Weights of a small image classifier.
Model: 5.59M parameters, arch vit, norm layernorm, activation geglu, moe top_k, num experts 32, patch size [4, 4], layers 6.
Rows from block 2 of a small image classifier, named by matrix and row number. Rows with one number belong to one neuron. Each number is 128 + 24 x the weight over its row's rms, rounded and kept within 0 to 255. All counts start at 0. Numbers have three digits each.
Before each neuron's rows are labels from the 100 images, of 14976, where the neuron reaches its largest size: "responds to" is what is common among them. Only what is clearly more common there than usual is listed. The data: simulated telescope pictures of galaxies. In brackets: how many of the 100.
# gate: MLP gate (model.blocks.2.mlp.gate.weight, 384x128), inputs 0-42
# fc1: MLP up (model.blocks.2.mlp.fc1.weight, 384x128), inputs 0-42
# fc2: MLP down (model.blocks.2.mlp.fc2.weight, 128x384, transposed), outputs 0-42

responds to: winding: clockwise outward (67); tilted (44); many-armed spiral (30)
gate.85:100172160146150093140129136142091112115080154106143119141116096156147142125140166106137109124138144153117100105139138120083080137
fc1.85:087157163150143092129107135158085121126105149141120104165136087153127147101128159113138101114138131163114146134139140165098085144
fc2.85:149124105099101153136112128110131155183185130150095108086125137102152143140112105141112121168137186086158119162142112119122156111

responds to: winding: clockwise outward (63); many-armed spiral (34)
gate.32:135107101162104092131100146113147108155128129141140121124096130114169132146152149133107110140154099151129140136132176162116136121
fc1.32:131109173115142172130166128152114136079157132133137128108132132175148098147134135143105053103149158117121152148132079146151149137
fc2.32:089126114127146099148094132134159140098127092109138151137148137125114114113109134137124148094100080131122115143097106103148105119

responds to: many stars (61); winding: clockwise outward (43)
gate.267:125130134086145177126159193142143118106144128128118078134128138091106123110115138144102146122118134130075099150142118137092170152
fc1.267:154155140103118109166153171101136116143171139169105112157147122133084133121106097130069121099127106115106121113128129113141090128
fc2.267:143148120119123130128169148116093170102132136086133150096165124103107133106157120191205099166141120102126116116120118104169131132

responds to: irregular (69)
gate.148:113138130113129182122139129150142120137133122155080156136112131142128130154132079119163108143090138142125107137126114103144116123
fc1.148:108148109114183078097129150125133144131125128123128116092115159122122143148106173130155140126134106115106140105133119131107077129
fc2.148:120145111107150098135170119112122092129056137132138129109163147101116119121112136089150136148147134111157120128121116147093099127

responds to: winding: clockwise outward (45); merging pair (36)
gate.210:137162166138125156131159173096120154139130109111174135124124193155109128082094130146160143144099144117124113118116137135135151089
fc1.210:129070110139127153159084114136177134159141094120110142154132102100134115165160143127141102093148146155110114168125128102130092146
fc2.210:120133133136105148125124122125105135128152119146112067109093125137126142149157112127101088098167130117120142106138148120163150130

responds to: winding: anticlockwise outward (46)
gate.281:135126132118113142169154105095083082160113118095085162121119129110140147147126135097106118151131118116150132154141081142090085090
fc1.281:090161115154169118108145116120127117099137160119143121177123155132168127097148113151135106125102164151104102147073142159164150102
fc2.281:147146129141093136130122134143119139166154122095114147137162113110101143125120142103081147130155134159120127133136134117179163141

responds to: irregular (29); ring galaxy (27)
gate.28:139134105150122060147129141139172130123094151158149131148115146139105113108095165134106103112092126114175142148121113139106155131
fc1.28:120124137141133139128123118136079144169128106129127157106110103117151143128123094166131132124133142092048154103162124080113131124
fc2.28:118147147155111126108157161144162111136123128173151103137088108136141166101121112150134124132127099189160135151181100090134132125

responds to: winding: anticlockwise outward (62); tilted (41); many-armed spiral (30)
gate.109:169135143117130081101120093139154133117092126124109135098146137108154148114105111148161151137093115162135118159095121057163162103
fc1.109:158150139092153149124110119117134193115129114140111110176137143151179133126083153142121155152134097173121161085086113107143099142
fc2.109:148110086130156131072173152098112149127147167098145123113140179139145077167133173151127111118107081073117147118127120115125171118

responds to: many stars (78); irregular (25)
gate.208:095139083101162162166138106123144128147131086165139069171125129149121104147155115126143143124118125117159154161122092144140154154
fc1.208:101144103123150153142128129122160152149126062152157150156155130110146103156131113115135126123146118117118189128088135151128157186
fc2.208:100167140121115177163132123123129128108095095127143129149148148153162143116134166114132111109154110123166162123103090106133130136

responds to: many stars (79); irregular (39)
gate.123:172077163158107127134166111102126128124120124128113161151129148110097162113087101106141128115154122141169138130117153125127123107
fc1.123:132103169147125154154136124157063167125165105128131125112131121131139158123143168077100139112076142114157112081106146125142117150
fc2.123:085110151108154129125129111141125119141155112152112105116142115111154157163115112149113101126135184117159155121146112170115115180

responds to: irregular (46)
gate.12:131134131140116146134123141137145119123101113135141137145156160160079122136146098106110086125139172099119150140127144091160130093
fc1.12:149120137113139118094109112125087206126138142103122113125143129146164103130121127141146101142134123070132113107135144157083083129
fc2.12:086150127127087133139107146088133101164148141158146119144133123137126109103106121140094174138136117121163116150128118136130128122

responds to: many stars (67); winding: clockwise outward (62)
gate.254:129139128134117130160116135169150153174179156153166081115114110151124122104155150122142116104128124109125127114114163102129144080
fc1.254:110119151132108121157095132170133127118154156157143070105118124128117121114175161142139112095140112087085125111124140103117139105
fc2.254:125153120104109139145086162110162184149135120093155155124126090105147168118129118141110149143111159094167124084160117136158119133

responds to: irregular (47)
gate.213:125108143115113136149095163110117137170186124082084144132090090136115132120115154133152124168106113147120139120111144140152150093
fc1.213:135155149123127131150149120115119093169111122159171111113127093152069084134146088116078142173139138097096170125089136117098164118
fc2.213:081142150140145123135122121150157170107101164144119118166115146143100146107090105166143127106106107103098108166080114158143120111

responds to: winding: clockwise outward (51)
gate.27:110099146165110116092149173146107132127070160105134128128118122096081149138093142173098162129192116150141133130169150134111090123
fc1.27:098114108172134108082145152141129126118111150117148108157119083111105123190134179143095147131155084160154096153160114134123121135
fc2.27:133146101121105180130138106120138126105097136104104136094115155133092126130149156120165133156112167101109126091119157136141125120

responds to: winding: clockwise outward (62); tilted (39); barred spiral (30)
gate.134:112125133101120155115117168139093120107128141152124169131121090115103159126093168158135137109144162129148105144127107117122092117
fc1.134:160143133119144080149112112112148134166122124111146128122142176150145105150161069073127143152142148115143136102127152177125154139
fc2.134:119128148116095102134132150135119145114078152114133133148123110096131150134120130137120166098148163124123108136115101089082042124